{"model": "image classifier", "train_examples": 195000, "horizontal_flip": false, "color_jitter": 0.1, "norm": "layernorm", "width": 192, "loss": "cross_entropy", "optimizer": "muon", "muon_scale": "match_rms_adamw", "nesterov": false, "ema_decay": 0.995, "epochs": 27.2, "lr_schedule": "wsd", "decay_fraction": 0.2, "warmup_steps": 410}
Rows from block 2, named by matrix and row number. Rows with one number belong to one neuron. Each number is 50 + 10 x the weight over its row's rms, rounded and kept within 0 to 99. All counts start at 0. After the name is the row's rms in percent of the matrix's.
# u: gMLP up (value half) (model.blocks.2.mixer.u.weight, 384x192), inputs 0-191
# v: gMLP up (gate half) (model.blocks.2.mixer.v.weight, 384x192), inputs 0-191
# out: gMLP down (model.blocks.2.mixer.out.weight, 192x384, transposed), outputs 0-191
u.242 118:49 31 52 54 35 48 45 51 38 56 61 39 37 44 51 40 42 51 37 44 20 53 54 61 44 43 40 55 52 74 38 54 70 55 53 52 58 50 58 37 35 33 47 31 52 64 62 56 58 40 66 55 40 73 69 47 47 63 38 41 71 53 37 57 61 52 65 53 60 54 43 47 61 41 43 46 47 52 60 42 52 60 52 44 40 68 53 64 44 48 36 39 43 35 40 41 58 47 73 49 65 49 60 55 52 42 40 63 48 53 57 63 50 38 55 49 66 63 45 48 44 34 46 62 58 56 35 39 37 46 67 53 46 62 58 52 47 28 50 48 51 49 47 62 31 50 39 53 42 43 33 39 51 43 48 45 49 50 34 70 47 67 60 51 63 57 59 42 57 38 48 64 55 52 51 45 42 48 49 50 58 35 45 55 62 45 41 45 63 47 52 66
u.243 117:36 59 61 44 52 55 48 69 47 41 61 42 45 42 49 49 65 69 49 54 52 48 46 37 65 18 52 36 67 50 44 54 41 58 35 38 49 31 61 61 62 56 41 57 50 50 50 54 59 49 55 56 61 28 38 64 28 47 57 39 40 49 64 50 57 40 50 48 31 60 45 31 53 55 62 29 46 63 56 48 62 49 63 50 51 48 33 45 40 66 49 55 42 80 38 58 46 48 56 50 62 60 64 54 53 68 46 51 42 44 43 44 50 73 65 61 58 53 62 42 71 57 52 55 45 54 54 63 50 44 62 55 55 43 56 40 58 41 59 38 45 45 51 51 38 44 35 36 44 40 51 52 50 50 45 58 24 54 50 35 43 55 49 53 45 41 55 45 51 57 44 62 64 54 58 61 43 34 47 48 50 30 52 57 36 37 52 54 53 57 32 51
u.244 094:51 67 66 68 47 43 53 48 73 51 47 40 53 64 38 58 36 55 57 56 46 61 70 46 51 46 63 55 47 58 48 57 38 40 48 66 21 33 55 59 35 43 38 42 52 44 73 37 54 45 54 51 45 59 68 31 67 43 56 60 57 57 41 63 50 52 46 44 36 51 53 50 47 32 49 57 50 51 44 47 56 42 45 45 53 46 58 48 45 48 31 41 74 35 29 37 41 54 50 43 43 68 57 55 42 55 57 57 43 48 59 63 44 59 41 64 65 44 31 41 34 26 48 54 40 68 64 44 46 43 66 40 44 55 43 43 48 39 44 62 43 48 43 53 50 77 37 37 52 57 63 44 64 65 61 48 45 63 48 48 57 56 48 42 56 57 49 40 51 40 71 57 50 48 45 50 40 49 43 48 63 45 48 54 45 44 58 40 46 48 59 58
u.245 116:66 54 47 47 39 50 63 52 67 51 37 48 55 46 62 44 39 50 38 59 53 28 59 42 56 40 49 53 58 58 47 37 53 45 40 52 56 35 46 53 50 30 44 59 59 53 47 68 29 56 52 64 47 48 50 37 34 45 51 57 42 50 48 37 46 40 52 41 39 49 67 66 56 45 42 46 57 32 45 50 52 50 69 46 45 52 45 28 54 37 49 48 51 73 55 31 60 54 54 53 50 43 55 55 47 63 56 52 49 53 49 48 46 58 46 49 42 35 49 62 62 73 50 59 48 64 64 47 51 56 42 67 55 49 52 47 32 39 44 57 50 37 28 56 53 40 56 43 60 34 47 62 45 54 67 60 34 46 54 35 54 61 56 65 50 53 43 51 53 38 64 28 33 35 54 61 45 69 58 49 59 47 50 24 60 72 51 66 48 76 53 41
u.246 110:37 41 42 44 51 28 41 49 54 51 42 65 49 61 55 46 50 56 50 45 51 40 64 68 53 39 40 48 55 57 47 49 43 76 61 42 45 63 42 53 78 53 48 51 39 71 53 51 64 68 29 61 48 37 34 47 45 44 46 63 60 39 54 48 52 52 47 61 52 43 45 53 40 34 40 41 53 40 41 26 77 48 46 52 46 41 51 64 31 49 65 69 43 42 48 51 54 56 64 48 53 47 30 44 34 41 52 37 53 49 54 51 44 35 55 57 57 61 66 62 37 45 53 33 67 52 57 50 46 52 48 52 41 53 55 48 58 47 47 57 65 65 51 42 36 46 51 51 45 44 62 48 56 34 37 37 63 49 40 55 48 67 51 39 44 63 45 31 48 56 51 55 53 52 46 58 37 37 49 54 40 41 68 65 56 34 63 62 74 49 54 63
u.247 023:56 54 54 52 28 45 47 60 54 55 30 48 47 36 56 45 48 48 57 58 50 38 56 43 41 67 49 62 54 41 43 60 52 52 43 64 55 67 50 36 45 56 37 61 74 55 60 40 39 58 44 54 60 37 51 57 61 43 55 46 52 50 50 57 37 46 44 55 27 24 57 45 44 43 51 67 60 31 42 39 43 45 42 60 67 58 31 48 58 63 35 56 56 29 53 43 42 58 38 60 61 47 46 39 60 45 53 46 56 50 40 48 61 57 59 54 45 57 50 51 41 53 40 46 31 49 65 54 42 34 48 23 40 45 44 50 62 71 69 53 57 55 50 63 57 58 50 36 52 49 47 57 61 59 46 55 57 50 51 51 42 61 39 33 66 57 45 55 53 19 51 66 46 24 66 53 51 58 50 60 50 60 38 57 42 68 59 50 53 48 55 64
u.248 119:54 45 48 50 74 31 53 46 52 41 48 61 38 62 58 47 47 60 48 54 41 65 48 45 52 36 52 45 45 57 45 48 44 31 34 38 65 46 53 54 50 44 37 60 37 68 50 48 50 49 59 71 47 48 37 28 75 46 50 50 55 52 58 45 54 69 37 51 49 50 69 57 53 54 38 76 49 56 54 32 43 60 59 49 47 53 40 53 41 68 54 45 51 38 49 43 62 59 52 29 31 49 47 56 32 62 58 56 62 43 48 36 69 35 61 40 50 57 41 47 52 45 41 40 75 45 51 61 45 44 49 54 63 58 49 32 49 52 55 36 59 63 60 44 43 65 62 51 39 50 64 37 51 48 52 54 41 42 34 55 66 57 43 37 56 54 31 37 43 55 48 64 31 61 57 44 43 53 42 49 48 57 74 40 51 55 53 42 58 52 52 31
u.249 131:57 34 42 36 65 50 52 51 50 56 48 62 45 63 43 37 51 36 66 38 37 69 59 68 57 35 49 53 56 45 49 54 44 39 53 48 46 32 60 62 20 45 56 53 66 65 41 58 43 44 54 49 62 52 49 73 53 49 41 46 51 51 32 56 59 42 41 47 52 60 40 61 57 44 45 41 35 58 69 60 46 52 55 44 54 49 39 45 58 50 37 46 55 65 51 41 45 62 57 40 48 58 49 56 32 27 52 67 51 31 65 39 36 51 53 50 59 52 61 47 63 46 53 46 48 53 52 53 70 54 41 40 40 42 53 62 70 46 37 36 40 59 37 53 56 57 45 34 45 53 57 41 61 32 36 42 63 58 60 45 25 49 61 47 54 45 82 39 45 50 59 39 46 60 37 54 53 53 43 67 49 65 44 64 50 51 48 51 45 50 40 56
u.251 110:48 65 53 37 57 58 59 68 49 44 64 58 41 47 54 34 51 47 63 45 40 53 39 42 45 66 44 45 55 63 54 54 53 63 41 26 56 55 71 62 57 38 46 64 42 49 52 53 63 55 46 37 62 44 42 51 47 62 54 48 42 48 26 44 50 68 41 36 48 34 53 37 49 45 29 40 58 43 46 40 49 66 34 67 52 46 58 52 60 68 63 50 60 53 56 34 39 56 41 30 47 42 45 58 42 66 47 45 51 34 61 60 56 64 40 45 54 70 43 47 46 72 45 42 51 29 27 45 56 52 53 62 52 51 59 48 76 55 58 73 48 57 47 56 54 44 53 37 51 47 61 55 74 47 52 40 52 38 44 29 65 42 58 41 37 50 37 44 49 39 41 57 39 39 60 48 59 40 46 58 53 49 57 43 45 61 53 59 47 49 45 57
u.252 129:45 43 46 55 47 50 48 61 48 33 45 63 73 58 26 68 56 47 41 50 70 46 57 50 55 62 27 57 45 49 49 50 56 53 63 45 51 37 54 56 54 36 67 55 66 63 57 52 49 36 34 42 62 63 58 51 70 47 49 43 44 59 59 65 57 50 42 34 44 36 57 69 57 56 46 43 40 62 41 43 59 46 64 51 50 50 65 53 36 43 46 51 48 56 47 43 35 46 26 50 68 42 62 47 35 09 47 55 50 39 46 44 42 58 41 57 52 61 47 49 52 45 36 48 47 41 43 52 44 49 54 46 64 69 41 41 48 45 40 36 47 53 56 50 58 56 47 58 58 54 52 72 57 66 60 62 39 40 45 46 46 43 56 34 50 48 62 61 54 54 47 68 44 56 54 57 37 48 39 64 55 52 36 35 48 44 54 68 46 53 38 33
u.254 110:45 42 56 58 49 33 40 31 44 59 38 50 24 62 47 38 48 42 55 40 48 35 48 65 60 49 28 34 53 49 55 66 54 36 38 59 58 57 54 75 61 50 34 48 47 68 51 50 55 65 51 56 38 38 40 66 56 43 55 65 70 44 49 44 50 32 54 47 49 51 52 56 34 39 39 54 54 54 50 55 34 62 66 51 43 65 45 40 35 57 37 66 49 58 29 60 42 40 53 53 51 54 38 33 51 49 41 62 48 52 55 63 56 43 55 67 37 62 55 41 68 53 38 48 53 68 54 60 40 54 55 41 74 58 50 36 40 40 52 51 47 36 52 41 62 40 64 45 41 60 40 38 39 32 33 58 46 47 44 54 55 53 47 50 41 42 42 48 41 64 52 57 39 47 64 52 50 52 53 56 57 59 50 54 60 66 51 53 65 49 71 60
u.255 109:52 48 34 57 55 51 54 43 50 57 65 34 54 43 51 56 33 61 66 49 38 59 48 51 49 51 53 51 65 48 57 61 59 43 45 45 58 43 47 54 48 46 72 49 44 57 48 72 35 55 38 47 71 49 54 46 54 35 57 47 44 56 47 60 60 50 41 60 54 64 48 55 49 66 50 47 53 45 52 62 55 61 40 39 60 46 22 50 53 58 58 36 67 63 42 45 46 60 58 45 55 38 63 50 49 43 37 46 56 47 46 28 50 44 43 27 53 55 32 56 55 66 47 59 53 29 34 40 50 43 50 41 54 36 39 51 52 45 62 37 51 44 46 54 56 51 57 34 47 37 39 55 61 67 51 50 30 38 79 42 64 60 49 37 27 50 58 45 56 57 60 43 71 50 54 69 36 69 53 34 58 53 57 41 39 53 47 49 53 39 74 49
v.242 127:54 32 38 56 43 52 54 41 47 47 47 57 42 59 59 52 51 46 34 26 46 53 50 36 48 47 45 42 49 71 34 44 42 65 60 45 38 57 50 55 48 59 35 61 62 38 70 38 33 57 40 44 45 63 40 35 61 59 52 64 57 70 54 52 62 48 67 41 50 40 48 49 54 53 54 47 36 71 46 53 48 45 58 44 63 52 57 77 38 64 56 48 53 50 54 44 35 45 49 48 50 40 55 38 39 66 63 58 57 45 53 52 48 34 43 52 56 39 38 52 31 68 47 59 71 61 59 30 39 41 43 68 49 57 39 47 44 41 56 57 39 43 43 57 42 43 55 57 34 45 38 66 56 30 64 46 50 66 46 56 46 48 66 29 62 50 60 55 46 44 44 55 41 62 47 36 47 75 40 55 51 50 63 51 57 54 61 66 60 51 44 39
v.243 115:64 47 40 47 49 50 47 56 59 62 61 70 45 65 25 46 57 54 52 41 54 51 51 43 37 45 40 63 53 46 54 45 37 45 50 55 40 58 31 48 57 33 34 44 63 45 43 47 61 62 51 53 54 56 39 61 57 52 58 45 52 53 46 38 56 66 53 39 43 45 57 57 60 52 70 65 35 37 52 41 54 62 49 38 52 47 49 43 59 62 48 37 67 43 53 58 52 54 62 40 43 41 54 57 36 62 33 55 38 48 52 42 43 52 48 56 52 50 37 61 57 49 66 43 47 47 51 39 62 61 53 51 46 37 55 34 47 57 54 44 48 54 63 71 48 31 65 28 35 19 45 65 52 42 87 65 65 52 54 46 48 57 54 47 60 43 35 38 52 37 54 62 51 45 63 57 30 34 65 45 53 56 57 54 49 47 42 53 69 51 50 33
v.244 094:48 24 35 50 45 54 40 53 53 62 59 42 54 34 55 57 57 67 86 30 39 49 40 42 68 32 44 49 77 71 68 47 53 46 65 54 54 53 42 58 63 57 61 51 54 48 64 42 54 38 41 33 54 57 44 70 33 49 49 44 32 37 42 36 54 48 59 52 54 40 60 54 59 57 47 52 50 45 39 43 50 40 52 52 57 47 66 50 33 49 46 45 48 39 57 47 64 47 60 40 60 58 47 48 50 49 52 34 48 58 53 42 59 57 52 57 27 55 46 58 61 57 58 48 33 63 46 41 59 61 55 71 59 44 47 45 61 43 52 71 53 67 45 42 40 45 48 45 47 47 53 34 27 39 60 50 44 46 24 44 53 51 55 48 44 48 54 50 61 58 47 37 44 56 54 46 60 60 60 62 42 48 54 50 59 59 39 54 35 54 43 43
v.245 119:47 50 39 38 62 45 56 46 50 67 51 58 65 53 59 63 50 63 51 52 34 58 68 65 54 53 32 68 36 45 63 50 40 59 54 56 43 49 51 25 54 38 50 53 47 56 56 55 40 44 58 38 32 55 53 49 50 47 43 37 61 53 33 51 40 43 39 46 64 54 61 34 40 58 50 48 57 50 56 54 35 64 52 64 25 50 57 53 61 42 49 48 38 36 45 52 47 51 42 46 61 45 50 62 43 47 44 46 59 47 61 50 43 47 60 52 62 48 31 73 41 54 48 59 64 37 41 56 19 37 66 38 38 51 58 39 56 48 61 56 60 35 37 49 65 47 53 78 53 57 45 25 47 69 49 42 54 58 55 34 51 32 54 44 40 34 47 51 61 54 53 65 48 60 50 38 57 40 44 55 49 47 46 64 53 60 54 44 63 43 72 53
v.246 125:49 44 38 39 65 75 35 52 43 50 57 70 42 54 59 30 46 58 21 61 48 43 48 39 55 46 46 62 48 46 40 51 43 32 45 77 43 57 54 49 36 47 55 35 58 34 63 43 52 44 39 40 42 57 49 53 37 51 54 46 46 73 49 52 60 50 49 60 55 41 56 53 36 64 67 54 52 59 43 43 40 46 40 45 49 43 51 38 56 46 63 59 44 41 40 42 60 39 49 59 59 66 35 64 59 45 61 50 55 45 54 51 46 39 35 51 68 62 44 50 57 53 54 41 61 63 40 58 50 70 56 65 36 63 46 50 50 53 43 55 48 50 51 68 54 44 34 36 65 47 75 55 58 30 53 37 56 33 56 64 55 43 59 33 47 46 70 53 45 49 56 40 29 63 39 44 60 59 41 61 50 53 48 42 48 52 49 45 51 57 32 57
v.247 018:48 40 54 46 55 54 20 65 41 70 35 63 62 41 59 71 60 51 60 54 30 35 43 63 53 51 54 54 50 57 48 45 62 49 30 72 55 44 55 44 37 54 59 41 42 50 53 34 32 33 36 49 49 53 53 35 43 57 67 40 43 39 49 47 47 42 62 42 48 50 60 59 55 58 39 39 42 51 43 71 38 46 50 54 61 59 46 49 45 38 63 50 58 52 52 63 53 33 47 48 50 49 45 50 41 62 50 52 46 54 62 57 60 52 54 47 60 46 45 63 37 54 75 49 35 51 39 43 44 43 53 56 51 37 54 43 34 63 47 59 58 52 57 65 52 45 39 57 61 66 67 28 46 58 38 42 38 44 52 51 50 56 62 63 52 57 34 68 47 67 31 35 33 60 52 34 36 59 56 37 38 51 54 60 60 38 59 56 54 50 63 52
v.248 120:48 49 74 52 53 63 41 51 61 41 40 45 38 53 58 44 30 27 64 49 37 57 67 41 68 45 53 60 72 43 60 41 25 21 39 58 51 44 57 55 50 45 63 51 45 35 54 72 50 54 46 48 49 61 54 45 54 47 43 37 43 49 56 58 50 65 46 51 49 59 50 47 49 47 38 64 52 48 56 51 50 52 34 56 45 60 39 43 36 67 47 70 45 55 39 61 39 38 57 54 56 62 38 40 56 51 50 70 68 57 34 44 50 49 69 38 65 46 44 55 58 44 48 48 58 50 38 65 61 64 52 57 56 46 31 62 52 36 46 50 60 30 33 46 58 45 33 52 71 43 65 44 51 31 55 49 48 53 50 52 46 41 50 45 52 43 35 52 54 59 43 62 61 35 59 57 60 57 36 53 51 63 46 38 42 51 57 54 42 43 57 33
v.249 121:41 64 52 41 53 52 60 58 38 38 40 52 56 43 52 53 40 45 52 60 70 41 52 62 71 51 42 44 53 45 28 49 37 57 41 63 48 55 54 50 52 57 46 47 58 54 63 55 56 30 73 36 62 50 47 37 50 65 57 42 40 43 67 57 37 50 53 44 56 57 32 64 62 54 35 49 43 49 58 34 44 46 46 49 81 52 41 54 56 66 43 59 44 68 55 58 42 35 47 49 61 56 40 57 63 51 50 38 56 42 40 48 55 60 54 45 61 48 49 50 49 50 58 43 51 50 40 78 55 52 37 41 41 52 45 42 42 58 66 49 46 51 65 44 38 62 36 18 43 49 50 37 38 48 55 48 61 60 61 57 49 56 41 44 60 51 45 55 69 49 31 48 41 46 48 61 27 37 50 27 39 67 35 59 56 60 45 63 48 41 55 41
v.251 112:43 26 61 62 46 58 47 49 60 30 41 55 31 64 54 54 42 58 49 54 49 61 65 51 46 49 49 34 51 44 58 67 48 57 43 64 64 45 53 51 43 53 45 54 54 43 48 26 42 40 60 64 45 58 49 43 58 55 55 37 45 63 55 40 44 39 32 54 50 57 52 30 56 46 39 54 50 57 44 65 38 56 50 31 55 67 51 51 46 64 59 36 47 55 62 59 33 54 45 50 66 46 50 49 51 42 57 38 43 58 44 32 44 50 42 46 42 49 50 60 52 37 47 59 57 56 68 52 56 39 48 51 34 38 51 62 56 35 68 57 51 66 37 42 52 46 48 42 30 37 50 61 30 41 67 68 76 66 36 74 61 46 44 60 54 40 62 31 66 57 42 57 42 49 57 60 51 45 35 49 57 56 51 40 28 51 52 60 49 44 50 44
v.252 122:39 44 50 76 48 47 46 53 53 36 49 58 44 34 64 60 56 41 59 70 46 47 69 69 48 35 48 52 70 50 53 55 53 58 35 48 51 27 57 64 51 48 27 53 47 49 40 54 40 44 38 33 47 65 46 57 43 39 64 58 56 62 53 48 50 47 40 50 38 39 42 50 60 35 53 71 54 45 31 52 56 56 79 47 62 58 50 56 39 59 27 56 54 47 70 55 46 50 51 50 63 44 46 45 60 49 33 52 48 30 63 46 61 50 63 44 52 57 56 67 58 48 52 57 43 38 42 59 30 37 61 50 49 48 47 41 48 42 41 51 50 51 53 65 30 54 50 42 46 61 36 43 55 57 72 61 59 51 59 47 54 49 46 54 38 67 43 41 54 42 26 46 61 47 55 52 38 35 53 42 49 59 43 34 49 68 54 46 53 59 46 39
v.254 106:58 53 62 54 43 57 66 46 62 55 66 49 52 57 48 48 60 54 46 61 26 36 64 66 43 33 53 68 34 38 44 41 32 47 34 50 41 39 50 43 52 45 47 43 45 31 51 41 43 59 57 55 38 63 48 38 63 54 44 58 51 51 46 48 54 41 57 47 50 38 50 46 63 62 57 65 48 58 42 45 27 54 58 58 37 47 53 51 36 47 78 69 63 40 49 47 58 44 52 61 46 53 47 50 51 47 58 46 52 43 47 52 54 54 63 23 45 74 30 52 48 58 36 42 33 59 37 68 49 63 38 57 52 62 46 57 43 46 40 53 58 40 55 55 54 48 64 41 68 65 57 37 65 49 38 51 41 55 76 51 56 55 47 47 50 40 58 54 75 49 52 46 31 52 51 39 44 40 49 47 48 44 53 50 50 62 41 41 53 37 23 49
v.255 117:57 68 47 46 41 62 47 57 66 56 43 50 37 37 47 52 54 50 63 56 41 44 44 57 49 48 51 45 44 36 58 52 56 46 55 59 46 43 39 54 38 58 57 33 38 48 59 37 57 38 55 47 55 43 41 27 47 67 39 58 46 19 37 67 53 61 57 67 49 63 49 55 74 51 51 58 46 39 52 53 40 60 42 60 44 54 36 53 63 40 57 59 51 56 45 70 55 58 54 52 48 53 35 63 52 39 60 41 61 59 53 51 52 47 34 41 54 35 41 38 53 46 69 43 33 58 41 47 73 58 57 48 42 64 56 50 37 49 45 67 57 43 53 43 48 34 44 65 58 56 61 44 44 42 21 41 37 32 49 67 48 71 67 43 34 64 56 39 68 51 47 46 57 54 59 39 39 53 48 46 57 57 48 60 51 42 56 49 46 35 61 39
out.242 126:40 47 34 53 51 61 41 35 54 43 42 29 40 58 52 51 69 51 43 56 50 54 32 47 46 46 50 61 46 54 34 47 43 54 42 34 41 37 54 47 36 44 56 46 37 48 52 61 45 30 38 42 52 41 60 53 31 55 57 51 55 54 44 42 44 41 50 51 64 51 42 42 50 45 65 42 43 52 81 44 52 64 62 52 49 50 37 53 61 35 65 48 47 42 59 54 64 69 54 50 56 57 42 41 58 43 54 52 23 42 60 52 56 51 53 49 51 44 43 39 55 56 49 45 37 54 58 58 50 72 64 57 47 24 58 37 41 67 62 60 44 70 56 53 67 39 77 59 60 41 61 50 33 61 57 56 71 55 57 40 50 72 48 36 50 67 49 48 61 48 38 59 59 43 52 45 33 38 46 48 58 41 50 52 46 58 54 49 50 29 59 62
out.243 120:51 57 45 47 48 50 44 51 53 32 53 44 50 37 56 59 70 47 38 41 48 48 55 51 60 54 70 32 27 61 61 36 56 65 49 54 54 65 33 67 65 43 46 50 48 66 51 66 46 58 37 61 59 39 44 41 41 50 46 29 51 43 64 47 67 57 53 41 36 53 36 53 60 45 42 49 39 49 44 42 37 45 43 74 69 31 50 50 43 50 70 54 44 40 48 51 47 51 59 51 65 51 31 55 41 36 54 55 36 48 61 54 47 65 48 46 60 48 49 46 52 51 29 70 38 56 43 68 61 45 47 49 30 46 70 59 47 37 56 43 44 55 43 31 56 41 61 57 56 63 66 31 56 47 54 39 53 55 42 43 52 51 57 47 53 43 52 60 56 48 65 38 47 57 58 65 58 50 39 55 51 31 49 51 69 34 66 51 47 55 38 37
out.244 098:53 55 50 51 36 62 57 60 59 35 47 54 53 53 39 42 53 36 51 61 43 56 48 58 48 23 58 48 35 48 60 42 45 71 63 65 50 62 55 63 37 34 45 55 50 61 45 48 50 47 54 48 47 53 71 44 51 36 63 56 66 55 43 58 27 56 53 62 51 66 54 47 39 47 63 40 52 43 61 33 40 53 72 45 62 60 45 57 40 42 44 51 46 36 38 45 31 58 44 49 38 58 55 47 52 56 42 52 62 42 40 55 53 33 35 74 65 48 56 35 49 55 50 58 52 50 56 63 48 47 75 46 49 46 60 57 59 44 45 46 51 61 36 38 61 54 43 44 35 46 60 49 57 43 67 55 46 49 49 59 47 33 49 56 41 44 43 42 56 38 45 67 67 32 45 61 42 33 37 43 78 34 39 63 40 49 37 45 62 41 43 60
out.245 124:57 35 44 28 48 48 53 25 45 58 30 32 61 56 47 50 50 45 52 60 57 41 54 49 61 58 54 43 49 55 28 38 56 61 46 57 33 52 44 48 58 41 82 40 50 54 50 58 52 53 46 61 53 54 46 53 33 65 50 54 42 72 52 49 43 56 47 38 41 49 55 48 54 46 47 54 36 57 35 51 42 55 56 57 67 45 67 53 58 67 48 32 62 63 59 50 53 44 36 35 47 40 52 57 61 47 45 48 43 60 60 38 53 50 49 47 38 56 55 63 39 59 66 37 56 45 48 47 42 39 55 39 66 34 57 42 60 51 53 63 33 62 44 43 38 55 57 56 55 43 41 49 69 31 64 37 66 45 31 65 52 45 71 48 33 58 36 42 58 38 54 47 62 67 48 48 52 60 57 52 48 65 50 32 30 59 55 57 58 38 47 62
out.246 104:63 71 50 52 48 46 41 39 37 66 48 38 73 42 62 56 45 51 46 56 40 44 39 72 50 52 47 62 60 47 43 35 37 34 56 52 50 45 51 65 58 53 52 42 43 44 54 60 38 48 54 56 45 47 57 47 31 39 50 35 37 57 41 54 59 57 55 48 49 42 41 31 51 57 66 67 48 51 67 69 55 53 38 38 49 46 39 66 67 68 64 26 61 51 46 38 51 64 70 49 51 41 67 33 47 58 36 34 52 35 56 51 53 57 49 52 64 58 37 62 52 33 67 50 34 47 47 50 42 38 36 42 53 59 59 49 51 55 53 45 48 55 32 58 29 51 44 29 52 49 66 60 61 47 58 50 38 41 35 57 42 54 52 58 53 48 49 56 34 51 49 66 46 41 43 46 55 52 52 58 50 31 57 45 52 56 48 61 60 63 72 39
out.247 024:51 44 52 56 66 59 56 57 64 72 64 46 49 59 57 71 53 41 36 50 64 59 49 46 57 50 60 35 41 33 54 61 56 36 71 56 44 52 58 76 45 46 61 34 43 54 46 63 52 41 34 55 45 55 49 39 51 55 68 57 47 61 35 48 44 53 42 41 59 77 51 39 45 48 53 35 51 49 51 50 50 45 40 35 53 50 65 57 43 40 58 34 44 59 41 61 57 44 48 42 49 42 54 69 43 45 41 74 41 41 64 59 39 38 60 58 55 34 38 49 37 47 55 57 58 56 51 37 64 60 62 65 62 37 51 61 52 40 46 37 49 46 42 47 43 42 29 58 57 32 40 43 53 56 53 60 54 64 55 60 69 44 42 44 41 38 50 40 58 70 50 48 47 58 54 45 35 60 60 34 51 45 55 31 56 37 40 34 48 63 50 45
out.248 115:40 47 48 47 44 54 43 53 52 47 52 49 60 41 64 43 64 42 39 46 34 69 35 60 73 63 53 46 49 45 39 65 46 41 36 39 77 58 49 31 52 45 58 64 51 52 40 73 27 50 64 57 19 63 50 50 52 44 39 62 48 67 51 62 50 54 34 47 56 29 63 49 47 57 57 54 32 59 39 57 54 53 64 57 44 60 61 53 52 58 38 60 37 50 48 56 55 32 59 56 44 47 54 56 51 45 37 43 68 40 41 45 54 53 48 46 41 64 46 64 52 42 23 45 57 48 50 42 36 43 32 46 41 48 61 51 65 54 45 65 63 53 55 66 58 40 37 60 48 51 51 54 68 48 50 45 48 48 32 53 36 48 41 42 39 47 68 56 48 55 48 58 64 34 43 55 64 39 57 49 51 59 41 41 47 56 52 48 40 43 60 44
out.249 129:54 51 48 46 37 43 58 46 54 67 51 30 61 33 53 64 47 50 59 58 38 52 49 50 66 46 49 59 38 47 64 49 39 56 53 39 58 46 20 36 37 45 46 46 57 39 58 56 41 33 61 52 48 58 54 50 42 54 47 42 41 42 32 35 62 56 48 44 56 66 50 46 29 43 67 27 47 46 54 51 27 55 44 46 54 77 59 35 63 60 62 54 61 41 46 52 53 60 42 54 46 48 61 49 43 44 57 51 51 50 36 51 38 41 46 52 37 62 52 64 47 65 55 67 53 53 47 50 50 43 74 44 50 57 48 58 58 47 51 53 47 66 36 23 66 66 74 48 65 46 54 36 47 82 53 49 56 39 54 53 42 65 57 64 54 63 42 51 54 58 44 59 50 50 53 49 41 48 51 52 45 41 47 61 39 38 43 52 52 35 32 49
out.251 108:57 56 51 49 46 48 57 49 53 54 64 64 61 46 50 44 57 64 43 48 59 56 59 58 47 44 51 44 71 40 43 59 57 63 39 50 50 56 66 47 72 35 49 32 43 58 40 54 34 62 51 56 33 45 40 47 54 51 41 39 53 48 66 40 48 53 54 60 58 42 48 46 64 40 46 45 53 59 54 61 60 51 62 50 60 60 40 57 56 53 34 41 66 41 55 48 45 32 69 66 45 39 30 41 48 42 51 58 41 45 56 50 64 59 42 36 47 44 59 53 64 42 32 35 50 50 56 33 43 56 44 57 55 74 58 46 48 52 40 48 65 37 50 41 38 40 41 64 41 46 48 70 61 32 35 50 43 43 44 50 51 51 48 52 63 43 47 49 44 68 35 57 63 80 56 67 46 43 52 45 30 46 66 42 16 46 50 37 54 54 56 35
out.252 132:51 42 49 47 33 54 39 43 60 34 54 47 40 40 75 70 62 58 52 45 55 41 48 64 51 42 57 54 53 44 55 51 34 47 39 60 31 65 45 60 42 54 45 52 40 65 35 52 45 58 43 64 62 62 57 24 44 44 50 53 51 53 63 60 63 63 38 64 52 35 36 41 57 39 54 59 76 55 52 47 65 55 71 61 58 46 51 50 65 60 37 38 38 54 65 71 66 52 45 48 43 46 52 50 40 58 46 37 48 55 53 50 53 54 28 45 44 42 57 46 49 50 56 57 46 29 54 58 62 50 39 53 46 34 64 48 52 72 36 45 50 64 55 54 59 44 56 49 36 42 35 32 53 42 49 57 28 65 47 45 41 48 36 46 54 55 53 29 51 54 41 54 58 40 63 40 46 55 45 51 50 56 38 50 50 38 43 56 35 56 66 66
out.254 105:54 53 49 66 58 37 47 56 53 50 33 54 56 59 37 32 58 59 38 39 43 52 39 48 56 46 39 46 45 50 65 56 18 41 51 40 46 55 54 44 52 33 46 47 23 43 56 47 34 47 43 52 38 40 39 46 77 42 42 38 34 84 43 55 58 43 52 44 49 57 59 51 49 49 51 40 52 38 53 67 58 64 48 64 58 51 51 66 46 46 64 46 61 55 58 57 49 44 39 58 58 42 50 38 36 66 59 67 46 29 52 46 61 48 50 65 45 64 46 50 58 40 63 47 46 70 35 55 52 62 50 44 53 59 70 52 41 26 38 37 49 72 53 58 46 48 60 68 52 59 49 61 51 37 57 49 71 56 49 41 55 51 49 51 51 41 46 54 54 53 34 63 45 52 41 54 57 44 61 60 32 46 43 40 57 58 50 60 47 51 41 41
out.255 117:41 51 50 51 56 50 51 41 24 44 48 53 41 34 49 43 58 51 62 45 48 48 55 44 45 45 43 48 38 52 51 38 54 47 48 40 64 47 46 55 52 63 62 77 42 60 43 20 54 63 40 53 66 60 42 60 67 57 43 41 51 35 51 53 52 44 48 53 53 45 56 50 42 50 52 58 44 57 42 65 45 50 44 63 58 44 43 64 61 55 43 56 37 54 41 61 63 49 49 68 53 66 49 47 49 40 56 56 46 42 50 60 55 30 53 33 55 64 57 35 50 62 41 51 46 59 49 43 47 60 52 28 44 65 49 56 45 53 72 41 37 42 41 50 59 56 52 51 45 60 49 29 38 39 54 38 52 47 64 43 47 54 34 54 63 63 45 45 54 60 49 51 72 54 33 39 69 38 39 50 56 67 67 66 42 23 39 31 39 45 72 65